Weights of a small multi-label image tagger.
Model: 4.01M parameters, 64-pixel images, norm layernorm_no_bias, activation swiglu, patch size [4, 4], layers 12, width 192.
Training: muon at rate 0.025, 8400 steps, batches of 64.
Data: trained on fractals drawn by 1,000 iterated function systems, in grey, 73750 training examples, 7.3 epochs.
Rows from block 7 of a small multi-label image tagger, named by matrix and row number. Rows with one number belong to one neuron. Each number is 500 + 25 x the weight over its row's rms, rounded and kept within 0 to 999. All counts start at 0. Numbers have three digits each.
After each neuron's rows are labels from the 100 images, of 14976, where the neuron reaches its largest size: "colour at peak" is the nearest of a few named colours to the mean colour under the peak. Only what is clearly more common there than usual is listed. The data: fractals drawn by 1,000 iterated function systems, in grey. In brackets: how many of the 100, against the usual share in percent.
# gate: MLP gate (model.blocks.7.mlp.gate.weight, 384x192), inputs 64-127
# fc1: MLP up (model.blocks.7.mlp.fc1.weight, 384x192), inputs 64-127
# fc2: MLP down (model.blocks.7.mlp.fc2.weight, 192x384, transposed), outputs 64-127

gate.337:486535515530502504467474503507533523522450464459500482533504533522499533444454512525503503497473495524477511507491460458429499496506516516494529476483503500494544497479458465517524492487520492
fc1.337:513482492452501477526516518503468449476506521538447461490486497490503492521538512527491485492496508525500482463497544497567495492487473445485489515529504504488479522539502478486491536539516470
fc2.337:491464474474455483494485512524464475489464544482454518485490481516446534517518528512506478507488541493490488505484505495522520519511487477485484497481489500514498512504502479498477463514487497
colour at peak: white (100 vs 26.5)

gate.196:480488509492521432508451503521489504528471535497496519492501516497523504533517525521509481506489514478507473523527472545510491506480526538557480515468484499519516478537440500518528494471487486
fc1.196:510479507487445516480518500520482445462477458508480496510478546517540545519473502485529490507504530474444493486513529471450496508502538508497515493493504530517452491451520489511488514486507518
fc2.196:472490482489500472506481511508462482435478479514507485503498502508511521484469470510493452516487513510534479459500514474527508486527548479494496516511539480518535512509499507502492480501500491
colour at peak: black (92 vs 54.7)

gate.315:510482521526486457510517504503500493493513521512504442487467504505515478442538496482539511483530486462492521507468546521492496455518499561491499472514483500470464531484496451505464500515501489
fc1.315:512528491476584513498471497461480490493530517493492506508496489496537481535483468501479487511473511488461454521514483509490499501473465475483492517502515455527506468535477470516518456484534486
fc2.315:515491482508534542533495507514493513532496463503481535500510457508543477548526500524504494512555518510509477498465489537447516455525497480494500481486505503466508457474465507492486485520532548
colour at peak: grey (54 vs 18.7)

gate.373:513508478485530515497499515465479494478528480509530484476499505505561458478530494441504503486500493509513497474458505475482526444480468508519480503443492506469485532528459517507498468547518441
fc1.373:531488509493490508492482474516540505545499509495460535531494480484438515494498506510482490519499519505493515493520499548533485532514530505486511483553512507514523454490545489501461517455512502
fc2.373:497516489524514514486459488462492477500516523522500493491521532519488497520515532509500503461499544525557464484486491478550515452516510507483503509553484459510484430507486506488514455490459485
colour at peak: grey (52 vs 18.7)

gate.187:495503496497495505475495489484515495509509518509471451462525489510511477548476507470499501419492468441467528465514534500508490514481527547506450512499514490471524521514472549473504492512477511
fc1.187:481511472473538513487493495484481486503500524503534477505511532514485496522490505556485512480498501513505506515499509515508502501464548511474453536492508453454516474526507499494521466559443499
fc2.187:502525516497490522534481531554499489497480507494474529478490515543490521496518518485534474499527461466485493504477520500509442454483527484550500469498497525516500466505471497502486531461507504
colour at peak: white (95 vs 26.5)

gate.350:535520500512529495504503552488495521479480500539534488490486472494456512492524501529483464477474534535514501495507545474517557485497508507529492444451525499465501495463519524504518480518525475
fc1.350:544487469483557502528511508484485496522474490524512491534480487524456529471469509496480502505477508505515484501478549504518507509537478484492491519539506467499521499512534467493522489542516452
fc2.350:503484492510477519523485493510457483520525493528516487519495481489468523492462522472522547490511516531482510505494491508473520499520450517478491490490521474494492513534513503501543530487518493
colour at peak: grey (51 vs 18.7)

gate.137:501497538512501508467493497537515479513443505503514488546494538532526564471504511522500519519497475503479499499440509527495475517555495499534498494516540427490467493523541484508516516508518486
fc1.137:547536500526480477497500532448519510460539495489460491523493496468505480514482500483503507495498528497539511505536518511511476495478519504507503489514461552571514496504493507485480487518496486
fc2.137:509473505451511483449529476531513485496485466512493468521498541488519512559526525516488464515503457487552449519509537504521553519491477456491497493482511471542464528502503507480490556498507519
colour at peak: grey (70 vs 18.7)

gate.333:533521486520539528515504509497526512504541515499454457507503512506532492533527486467521499507499495463465489506521554484487514544486489463529491483510464503492507486551509484459477516521513499
fc1.333:509511480498518492514508525492517518492513496524455497478510519513533506489534497466477482483501506461459499525556514478440518523497497468532473461511473548540495465538500503500482484508515516
fc2.333:512539508516487514450495516515465489497485495504482527534507522500500446487480528500496522500486495504517538526471533481520475502524502479505482528499544528427524519487495524439517527474472512
colour at peak: grey (77 vs 18.7)

gate.130:537550512509484479558519536449515485540493540537536469495477537510479494494548479528515479524485486439476530491516457483487495475550529462526546507553498510471505511499484511505454521473494522
fc1.130:534521506500550502490488528535487498492440522474509512526536477493497528467507478527476529458509559499552500536489512566531526525487489529510510522468488447529503485476527494516522462537512507
fc2.130:515456505479545532495478460554475512468540470517508492484516502471513519544546505481486501493472496521487519504467457486521526487494515511488475478516520516496472508512469504487496476443517504
colour at peak: black (92 vs 54.7)

gate.290:545472520502464483486489482499529439520478499525497466490466481562522511512506511492494502464525485474474462486457521474499510458521492516479509461496506503451467504470493532496495487497512500
fc1.290:520479524457490508473456483466464523479495519483489473535483491501490511463533486499507516538488447530485489485488490507495474541481480451509518534468520499511511501529534519457573483523523536
fc2.290:494477489513532482491482490452481464475519523517504502508471491464523540498513513530522439522532505482530517468487464485475535532520467492446503498478498520512490537520533504526532435521479575
colour at peak: white (71 vs 26.5)

gate.120:500466454519474514520517525451481490507498494478506496522518486507505525519526528531482479508515486474462531493524505524497515509487489514500474496532543493484458499506474514502516524448470480
fc1.120:516550557462515450493520496474499518483498527552485456475493484500503498477481463462479520509489495518515491485480487488475491529507520486495532526491472511538515506507500483502482507550551508
fc2.120:498511447512504526491481513479483474449506490503515519511490513507531476532486503520525536528491535510485475537497490470543532515573506461488465522504534517475512505515561500518526504542490475
colour at peak: black (98 vs 54.7)

gate.219:485446513551508504456459501483529497505539500487493456543533493521547552466463530468497465523486485530524535520498495452503455491517502480495502483499462497530488474478498546485492508472492433
fc1.219:505471490465487539479495496495543503498489476488476500520546532512509451511511511477453507508513510431472503485546488525481541504515489498498472512513514461504465502503511533507541490483530523
fc2.219:470530506482466534524508512499514496515480504491508485450495514513505445496481491513459469545421509512521499519500519557511501489494445516531474519483515522472485531485488529522501492458501506
colour at peak: black (96 vs 54.7)

gate.173:456455523541491511548502525467539527496517485540486520476527528482506435499467488548491509513501484524476502452462543492518505503518481498503492482475517474459476486521513519483488506561509500
fc1.173:508519482563528462477522506502549486455483473493510513489556485475475506512472479479469454494496487512505557478523502484495458521508518527501480520485518481492489487476490495477515512535488470
fc2.173:497489483482481503507482505496521499511473490495460547542496460499504504482496519477485484488476548505472506525462507524506465494497499508538476532489509489445529495569467497507527454494461502
colour at peak: grey (79 vs 18.7)

gate.288:458525505513460514460484479504508532514489478470464492508464504507520474505480506477543497495497481465496492513543507498498532480515495503482506479500506542469476489500500528499487488489549488
fc1.288:527515500506525512483487461502465514510549520481498521450449504510490494511487464462503469509475474478493505514460511519513526494486451493503474505505550538495491462529561499472493505487524467
fc2.288:537497461475508515496492447478462482489464470462500486497453500519489505506542480519444498474471525496550474536461515473496480492494505467497498506521487509527526493516488507498505523488507499
colour at peak: grey (69 vs 18.7)

gate.8:436527476502487499502494470484487472507489458505560522531487498514489514477507474500490507500493478564535498521481488501525470533505513502537499470518551551467533489536484479471487469541532485
fc1.8:514474539491504519507502545518542483515522515493448481475525529474508493480486540489491484484478494446499529506491506498471549469508511503473528527500468486512435532456493539478501518473465534
fc2.8:502501480498467484491504505540476457543474446462497520502495512497518471502513513484507482499504502447515483542483462483497510495527525503467526491473482530470537522502529490492511506455491503
colour at peak: white (91 vs 26.5)

gate.335:482447497489516531513501551520486525468537532509480533492507498488493514531547461518455519471505479490501517505520493469479525465568499481502490546548533455536481496497492512491513491464518509
fc1.335:416462477487502537493516488509490537462519534491458473486490487488494493510476486546488502482517471516527523523496533501488540512479470485509491451501498507508486516522502506487485528477510513
fc2.335:471452489476457518548502519509507532502476465509475519530524490498509520505503541505458435523492548535547462511523485532470527500487468470498502478527494504500473496501472493473536540528511526
colour at peak: grey (63 vs 18.7)

gate.296:530469519493500463516480537500525511519510535528455486524470529483497487527514497505495553487513496495502494474504517467489479466488485530491507478493547504525503536494464522471483458454465503
fc1.296:466507513439510519469480519532500488487534520501500481498530503504480488502480487541477542477523507516476514502501521498532509500485514477514517517472466510492476456499487486507536497540459494
fc2.296:440529536454490496442493530547510449511478518496455521512468493519501501452505541494532475469514508522503464520509543491534459472513484476487545527511472494528490507532437481526529460449482482
colour at peak: grey (63 vs 18.7)

gate.64:472450481543494505519524485502501525464539563480462470531515521481485534494510452500506493499484531474477497520503509477497517490487513488509532483464484503504516513499483468483511513501515560
fc1.64:524556496472486514502493491507502476532504495501507510525486470467494503544482505513510494473488492485538508504461518473501525518457467503472503522463498442524511496497544498481451514519512447
fc2.64:490486492471533538504516457499471507490464527509555507502506507475506482520496497516451503480514484456483498466506496497481470515475494535538497503505534462486496519522504469458510508462529511
colour at peak: grey (68 vs 18.7)

gate.225:488550496567460519488444470510504504481500526522498507486502498493503488489540496535498489462480515509500497515465464492508505542504479512490522449442524477498516484483522504497480493535514527
fc1.225:502570476505494477516475447539508535510490515480524476479501520500525477473506506502525511495513503510484502522509476508508504554458490543493497464504513497492480528455537480458454490475535486
fc2.225:491509479498505506469550528525543480546464457504543475482553498518520479469475488502511495477504522532505504508514499489497528509483448537488498532496489476480502519500498508494483467528508512
colour at peak: grey (65 vs 18.7)

gate.168:491513493511492508534501488504489503501470534501515481456516485512534529471486507483530546489530454515450500438527514539507504496499471489492512509489483502495526522494506503466498513488516539
fc1.168:491506487497550482516511504468491496502540476531455503518511505485506516496486515500492494535487517454485491551511473481498527462516494517510508450509520499517524524516477478480494486479461471
fc2.168:501550504472513482514520482518464454527468533478523470496516522503522511510532489459526526537540442494501488464507503489506483533527507493459513447495510521533481521499450531524486522451516469
colour at peak: grey (89 vs 18.7)

gate.56:486503466503475470518524504494517516514503544488503470471524482528479512515507499451472494529486491515522502503514560495498516469545517501461468547470474494553479518520484495468471473472514517
fc1.56:502525477463521498491463512498485503509529470507514502577494529521456544557485525507535531481510491430495476523468485524500500515484466518516503507499522466500499463499482496519499484495477521
fc2.56:494504492494495507526516478475504488519476545492475503509535466489497478483477480494515501529505540498524477517489480533541484495507472470518516512511520478525489437551552490467509520494523536
colour at peak: white (76 vs 26.5)

gate.379:504514553501540505497445460477496528498486483535452524507526516515485518503495539475496535462510518478506539498525506537518499502491504480488507541549500492502511524497498558526502505547489500
fc1.379:517525525491553510504442489489478515495460509528468493503508528516502520521476532492495539485498556486509535509478504517521498512544522466445477542544503459491528490523504540524500484520497475
fc2.379:507564557483496519512536509492480496526475492498477509485521535516524497498486516478510527444497526498499513495510476505539454468509503437503524530544495505516500475508536506516483497509526481
colour at peak: white (99 vs 26.5)

gate.262:494474512542528506522515462497502500481485516481576497529492515479485522510511510460509514491487506472497535517457496506526477469486496493532482527514491506519511487505541510487530490509471488
fc1.262:505537523521510446479502500499535459467424508515496516527498548495488537477495506503503497519461524532474491504493465489487539523533511576486494500524500542500433512552478499501497503506491486
fc2.262:527506517476546522515504497494547446507504519488537496499477547502504538441515485462523512481552458516538492513500473507483522494495540490503494533475533520514521475516464497483474535481474475
colour at peak: grey (67 vs 18.7)

gate.380:510505544489485467459478547471477507447514518502449504511499523485481507507504514502550541509493509531520470522474512481499479492494508536487509514504515546506474498503488516480446498491523506
fc1.380:468530496524506502514487501503479498523491487497524535451500506476499525495496499457516506502492502490479488433560484520425539463512517464486487525553494466505460502498551492503502531539480504
fc2.380:529489473475490508527465469509507487505567489448514513468535503485514545493477494521475496514538515497463505536527499467484543558506534476479514511486488513530492517491489528490505549491513547
colour at peak: white (73 vs 26.5)

gate.14:497526468547536473459498517490469474510480466503502505484517529481504487479469484462541515480503499476517478491537517571481507510466497526534487530538496497500500486494502513530474520490501490
fc1.14:536505556491464481488483473487536522480530558474478504536512514483516509496489502491500490519464527482465487510504461487546504515493509479479520465490500503529491508515512526484494511523506504
fc2.14:518509478509473494523477474453522509471508486497470501509510556472483465492533542511561487533508464496525493476479447505513509503486466494509561481493502494513429476482532441484475492506515490
colour at peak: grey (98 vs 18.7)

gate.280:477492511525512492511523486514496476495494495467511509522505465512498480466470482510492512493494477484460509501502418481507494500490543467503480498544495525462501478506505511452462524535505473
fc1.280:499477471526518496457508454492481458538491467504510507525472488506484507485479443538531505515495510499471502457503482467501488497481494491525507465486509550492492450542513501444484497497487500
fc2.280:547485480514516495511514504516557473476443513533505492485501498483519492479474514493507467522458527489542489480465509478510471529476455520514518524562543499521503502543485490541447438452498516
colour at peak: black (100 vs 54.7)

gate.45:505523498506529477504481483461522507515497498511501492515528509515494489479511522500527519488508549457494499519490514531530534448510564502501489532526522456538523518508486532494529522497515482
fc1.45:513478460464485504522534539512500483504487483529508523512463492481487478491533479539502492523504476561517512518500490459508496502498495488512485462453506505469489515496488453444488512492509494
fc2.45:515464476481461482521497498515487519499502501521471515534480489463462498511509514537494483562506458521528514509526521489461515496516474504458480463472500485473503543492483498493493472534477524
colour at peak: white (100 vs 26.5)

gate.1:538478512511491474509512499477490495469502498506499550538469473523515558511512513554489476474504510445508471482483477456492499532511506451480513539539539511505529456491511479474510500503483475
fc1.1:483476511488478499500507516501493541491477461518496475497502466496514517522528463478490552511511505447517469479486488512506467466516533492484525513525493497504500498481432538463526532495512461
fc2.1:464532487473520477486529475498490471476501500509525441498468510489497495553494529486466502478533423462510471513507497495515452524500483509483524490514472504506475515475506450506521500475504527
colour at peak: grey (40 vs 18.7)

gate.0:530502509480481502519501507480505549563447524500510477478518538488478503520497526514474493488522526466500524481479554516493472469493509500490509478534462535530462503512516499527505476499499456
fc1.0:514505478490502520511502474503487500516518510521539489477480535478474458474519489557482513544523514536507542474532470530498471548490514500474495503496475461461507464538500517542468506503487494
fc2.0:498488520473465546528495474539497520540474468505496568502481475522480512552518482493515506486539515471477499533539504467488472470467501483560480475513547483491509481483444485499452481486492479
colour at peak: white (65 vs 26.5)

gate.229:462538542488479481538518497518508512517510504504454466516456485491499509471511454473450572480512456532489536474525486523524467505514486496527492549529540509471528508462524540546504469508473482
fc1.229:488480478504497489512513465494472444477492471466529501512505531485520464515538548487542501501503498455516510507487479475504548545510518489466506492494464480519471507527491470457512490473525527
fc2.229:488493500516493464500488498493461554478521502485460514505546459492510480482518539518510506543485487447500479491502558506501464501514496478542433469432482476493514499517524445522496511489448499
colour at peak: black (88 vs 54.7)

gate.100:460486538551481485505500484493528482537485493576489540494478540503501457513514490495553494498507450489512540467500513491535467539521503485501514478512522492466495447491499462469494495499506505
fc1.100:546533513472505530520508515484506527464509493492502456505466507495510509508481527503517522476489471475506469546477472517469517491474463528507478494512478503505504524532489494530487504513478562
fc2.100:504449515517496477475510516481455527481518557529498463475475519486461459500545515522485520484500494519520513457536501511500517524504520480487528464487535458482498496465508451519491503504477529
colour at peak: grey (83 vs 18.7)

gate.257:476493504542531495467522469503517516485522514515488492528490500485508453490476488467512477473493489495476533506498462490474499467476515517494469522489518470531517500491530458471539531509484519
fc1.257:498485519484482440525463526503489489507523479520454493507507549481500545515516483475501512508447523515514509484464524529523494518542494469510548475532489532498515512461462496500500452435558507
fc2.257:492466464509558473485517493517489532478519541520531472514501528470500473520483513496490483481489517466507506472479469518486480510486489497503522507486513474466531502492551537484476515511486506
colour at peak: black (99 vs 54.7)

gate.276:495448530531524519532493513507515489501454498529518494494518495513528527500466504503462491500501504433459495483470572516491508532479459476509523504495485527508528476449498521505484526517538510
fc1.276:500452498496493500510471492525499503474447501514466473504506485485476511541484477460489453500494460494506476480440579489494534546473476473522478496523498478487501476452490522529500534474486529
fc2.276:484531501463506513521510512504529500454468549507504531487497479498509488497516522487507441491486459531489477497506513526507494513480466503496511486533565486488521495561494498487500513456475498
colour at peak: grey (51 vs 18.7)

gate.10:479483499484485489517533481484496504524510493520515479485509464492513475507510502524484465503498496458449528524490504538510544532486551517522442540493486517473488513498466508442564473485491482
fc1.10:516488521530453507476508496514520541483485479449460501503475464480505530495491467458491496497498493486490499475507504474492497493545453465490562467495497519490495535475504490518502550457534538
fc2.10:521499495535467495491505496459509489513470498495502508511527442439564488512482446504457511464501532500496481504461498499510556490521504492441512514504507541472516508514512490515544445503531540
colour at peak: grey (58 vs 18.7)

gate.287:526550495517458515500497502469494476501539550492510490487470476503488451535492516471526493471507470491520471491477527481502506490484496461474511541509467503529519452514520514554491488471504485
fc1.287:476468501474466462499520492527509508579490467516402460546484511459467522486508489547460523489520490561473524515464489506536532469521495477499455461469490501493479457512503511531566488502526522
fc2.287:502503520546510476516495488491506506531539495514462499495494518522517502510505461522502470522490530481456523508509522502507484462474506475474503508490466535572497504478488510447469550469480518
colour at peak: grey (60 vs 18.7)

gate.101:469499509507481537497484500509513538486494480462510485497555509520501502475483485527524532528501486511513490499463496492477547495493519544508484586464497502436550519535475493479490478487485485
fc1.101:482520492531514493489520496490488500492467546481537486540527506507479510518527486496482535512498525479514478512481497514499520488515496509477544498457518473493498543455458454548445509456511519
fc2.101:468467507547495458518544517455497490520447516526494459516521511483520502488486499553460477491500456441456503495499491486540534497528545498492512483523509517553542471507520491489489473486497539
colour at peak: grey (66 vs 18.7)

gate.295:453480509533540493496511468514481496449510475487490536492469496506469475527537501512501477465519504500526488459471565498464481487509475522492457493536541520498498477474535530528522539500501495
fc1.295:532491502493461508476509508516552475543471509527530462549510474473522525459491478512473491501462499510450495498529486466550501479522532476501534504482451484473506525492464520483533489497508489
fc2.295:442499505545516487494473485510478471507482494471519509492516469472519456499494533483501534510515455516511511512467521486482465502541496508476483525536468509510494484503537507513509528515487499
colour at peak: grey (89 vs 18.7)

gate.340:516489499464528496474522494491502480523511512497465479475512481498475506503514500477495558536491498495496569452477457471472490484465489514538484545537512515494478427508483486509499496447506522
fc1.340:524504516495518504478490439501499462518507529556487502515501509484483485487509525503503478489467524474492448490524502530506514488505533501511457469481497480467514487517526495516501502550508541
fc2.340:512509520525486509497529521509444487479496504474464495477482537558486460504464480475491473485487515448455491535527471521498511514516515506512498454505502497474526483480505465474508562515507525
colour at peak: grey (88 vs 18.7)

gate.336:467506509514498531525467459465507492496496471527489467502512480507485465526480478484519490494484533535543417475538470492505495523497485505498477474535465486505506511492519492500512509519482530
fc1.336:460481535496497456500544507439503483485478491528524501502491520495476535494535493529474504482517475555464498503498540506495464528472512458488490499495499508526526478520509508481526494503460501
fc2.336:533469460531485474509495503546513519499504482517489524544459564501530510532450505427523486505483501483491495485448485496500523521461519501482521506504489477528501484477545478486480463522514530
colour at peak: grey (86 vs 18.7)

gate.249:515507487491525462523495449454520518508488503529524483515526503539492473481512493507514507494504532477494501509496506528532537461494550518500475544515517470517511484510489523513541493525482501
fc1.249:513498472482457481535528495514487509505502467497503487489471497496471484502530484522515474547466481559506479505502483451501517497513508458501503455447499507475497503505524424446493516524525480
fc2.249:505459475492490483491517484516497530481508493524505507534494479471484472496501485528473498523493488513526509526530508477480534519528516489470499514458504495480511539490514504478508453532519490
colour at peak: white (95 vs 26.5)

gate.349:535510539487505495455478481524506493532546469519506510514484531470485452496526511502453469489498484453467547494498487496531542532528492519485502523499504526500531492520557499479537484508496497
fc1.349:551531476484539447535522466521476488477557511493469481521533494493473494506492509466505488485506508472488536482466448473542514486494514530498499511480546455489494462488521522457514509466500525
fc2.349:493500513495484503517493533553495485488480480444473510469516499465481516499512502507492491533489480483517495535505512535505468519517495479517484476490547531507494509530507468493495475502490512
colour at peak: black (97 vs 54.7)

gate.65:547491513483477500500493503552465522520477461502512467503463509514504505530515502514519458522509484473481528520513452457481508510487510499497499534494492476484472537533514483531492486528482491
fc1.65:520474501514537543494473463523487501498503511475496503434462509498512519514468490463509478554533517497505473454479495456495492516492484451515506502494462492493461530535534482498505545472514474
fc2.65:498506518478512483493525507466477468497509527498484505498476491487483483483465521468491527452530549515513531503491522543466524507488496477507454481486486494505557463529520492461500514527547505
colour at peak: grey (55 vs 18.7)

gate.18:508514512493535544544477498491468544545478503494516510494440530525476535474464509488511511483484533482514502487467514511534491513503494484456508515517528436482475507473438479506481516509495474
fc1.18:503487495553524576504480521457492509465508537569528493481506499487472495473490465499527498521522497467483517492485492467464490499483497470500549482475513531523489544506487505498481522523490472
fc2.18:520495488489507508540518503520489509491480524484514488495470524560518480520520510560473522485463458468537460542488531528495509520492496538520484497489519464509499455504494500547519521521487483
colour at peak: white (71 vs 26.5)

gate.213:477512523486517551508495515498510494514512462498484496488487498480551469498470485450532477483457480497477497449506501508495511502444505493535508528475486534495521487527480498492506513467536501
fc1.213:502504458477444518451467459501520509494522513497557521539501497507475486520519500562497536536476502519506476526480492486528525513513480526477508483472523469496500516544524503492510489548495489
fc2.213:505518505558434505502456507507474476511489491484480520496522478509518517451493522494526511512499496509483475560522469495502480513503481488535518481475496494532506472512471494518474470523533488
colour at peak: grey (80 vs 18.7)

gate.339:468511521506527520493465485518520441541493461514490528479499518507487476476478546490559459502489519499498525507486455490446477510496479536494497494473462473482494505518505501541493514486528471
fc1.339:512502478499467507494499524480476499465501517516499508511523495441522504516510485541484531476479474537488459446494524523561486492510484515498477525493525492518516476546462507498476492524517529
fc2.339:499513484498433521522464516521445500532501530487483526502524520498511520530492471510488498491485475552521522499488492496527474500491501454478522481498490551503511506481498543511477527517508525
colour at peak: grey (49 vs 18.7)

gate.115:497504531535544511528502503462535544518532512491497466520501525498518516533526516573477506487469509500497501434464516485480539503484464509510521486519464463546516470463469486515483489507499571
fc1.115:481489523535528505506503514476544559535504491497475486507478517485512498518503517597461505497470510494515471448463529493483525504483488464515498476508505477553521491455492497534477465534494564
fc2.115:537470487475494477511483520525491496501497503498514498474463495509511487509511492548508484504550444548550473535515491517511487546489517481491534478464485488500524545568513493498515493528468470
colour at peak: white (58 vs 26.5); grey (41 vs 18.7)

gate.7:496498525496492525493507452456497466544524495497496551501460535493508486521542491472511450503486491468515525506546494479508530503510537500545542525500492521502479487475480513486498498492534502
fc1.7:496507513479530513490520517532499504497505495515505499500513471506516472530528455480500545471512519498494462521522522522479490477529463482478446505514497521465471448523499457498487457518502516
fc2.7:514503487508508529479512493540474481552514537473478477484544474502494475455485533472489521486501501498514482507451490466507485557479538517527478502535503493520451514466490517470468504486517522
colour at peak: black (87 vs 54.7)

gate.4:492485515468538511539466504537492510523523514507479524481539486508545484509513494522514483478479488515500506482527496541527502554481536510530470499522506524491497472540450540502546481533514497
fc1.4:480517529481481509479512453509512531517520489533573456506492498508466480498475491500518518493489536527515502490505494517561495492529483521436499578473522500478544520544467488526477497528477511
fc2.4:451513530519503475505509483501510454504475531519452498480502528532466509499529529505480498494500481481556529524507503532495500529531500489505495520512489538534486481493466505482469486527534485
colour at peak: grey (64 vs 18.7)

gate.236:483491486445527463500481509486476467522521547520519514484520522515534469494483506490483489445528500468482518462504515527493505460486464549518478506460507480499507487503469502494519486495484478
fc1.236:522513528534510511505503486507525522458489468481478512497452471508456499525485499505491505498484470518506530511487498483511498501518479458498545499515494500540510508519509508505516531519535511
fc2.236:489497512529500491471492452435499502457478506497504482501550488458521503487461493544451555458490516552521484510517478508543520509503482498465490508518525499491522455496507480539530507565503515
colour at peak: white (79 vs 26.5)

gate.12:472440501494529493488526481522554497507508533523524487577497494510516512489502536509492492508477526488505511509524555485457508490482479496438470501523543481487491519529498537502504494489561445
fc1.12:521544493483500520528479492472473495527503487476492507478449493494461470490477454501501512524499471492463514501485470528533507552528542521517544509503490486527480487517501478479479497528441535
fc2.12:501473513463510484481474549520458492488518476496515465522517546493534498515471505483463528500531549533519471533489534468526481487449476496446481470546494506480492511485487511471489529493523510
colour at peak: grey (71 vs 18.7)

gate.16:462503497539512519468503507522477499507497525517494470491490520469505520516466494495424480536501530496456556484522458479480487526529507501474506502517525490534516501488493490485479511469515540
fc1.16:526496533482495457517482497438496490509536495464523539492557486503534462505501518511522506493505489470525457474496524523509496483532467502494508445518501544469487500510510504503528476518497480
fc2.16:476534487512514475494513508497531508446518479491504508507467486489481510500542478496525495525441493518511485479507518533456501497470529481492519518507511501478465513514547520537448510475514511
colour at peak: grey (83 vs 18.7)

gate.254:489505491495536519486531473529544476510504520552522468515511509506480498515480466526521535498506488475518511505428480487501506475517532517444486502492542455483516514521512508487543517493524505
fc1.254:506486506511488496498499481497486523508506498459476490477499512506510470526483563454508480478477512469516490477539521519501498511477477495517470517507512523464489483510494537498462523532481509
fc2.254:511471513491503514505540466503488540499460490506470515467510515490479523532513521469516471519485497487469471516497474525494476453528524499478487463486525525491530451470500480547533512451493491
colour at peak: white (100 vs 26.5)

gate.177:493445479525536524495471519512430490499506494538467474539494476516473531493523536481512546479514484525497482501543510475520507453485537523475500521475484515497472474501506505545471487529509478
fc1.177:519526513464517458509501479510488484507548540527510507510525498477524462498485469561451466518530494530530536520470491528469503469445498503519451536544518482488536470484504475510503522445484517
fc2.177:481489501528496508481471528521444522496488548447474521476536495480492505534510520483453487449496521487531541513471520460489497489469538448499483498542525498502469497467499515493442512506510490
colour at peak: black (86 vs 54.7)

gate.183:500489566514521554494464532481482499503486524471506474490485497510484478558497519459464524511477504524512502455476551462486455513514465500496525498503496493486494492478473549508483498503540533
fc1.183:527505458506459433470538500516528477479528487506509508520536511469506492444486467508489503507508487482500496523495507511481493480511528468513501486499538518509525533504516482502510484456492436
fc2.183:465514501483505492511500529509534462493494478506503503523529474479559506533473508406499521494504554501538520465456503490514470491551503537518499536505536491502511457484506538455499513507468511
colour at peak: grey (92 vs 18.7)

gate.256:507522512519496514493501528470496479457520499489503499500497484482455523495541500459507482482500522498460518504509480500516482486536499500488472532487540491464543485439556486526500487485515533
fc1.256:516516528530506534473528474492526473522542542517530532525523528478518510470511520501527498532487485495490486530501475503504515505522441478544519520558468487469484500552508495499502506456526507
fc2.256:453533476489569499462497473501471488509526549561481438521502505496508515519477500532470498508495513474509488506513477489489524499484519471553560455454503482506515505522512477494491502467499508
colour at peak: white (98 vs 26.5)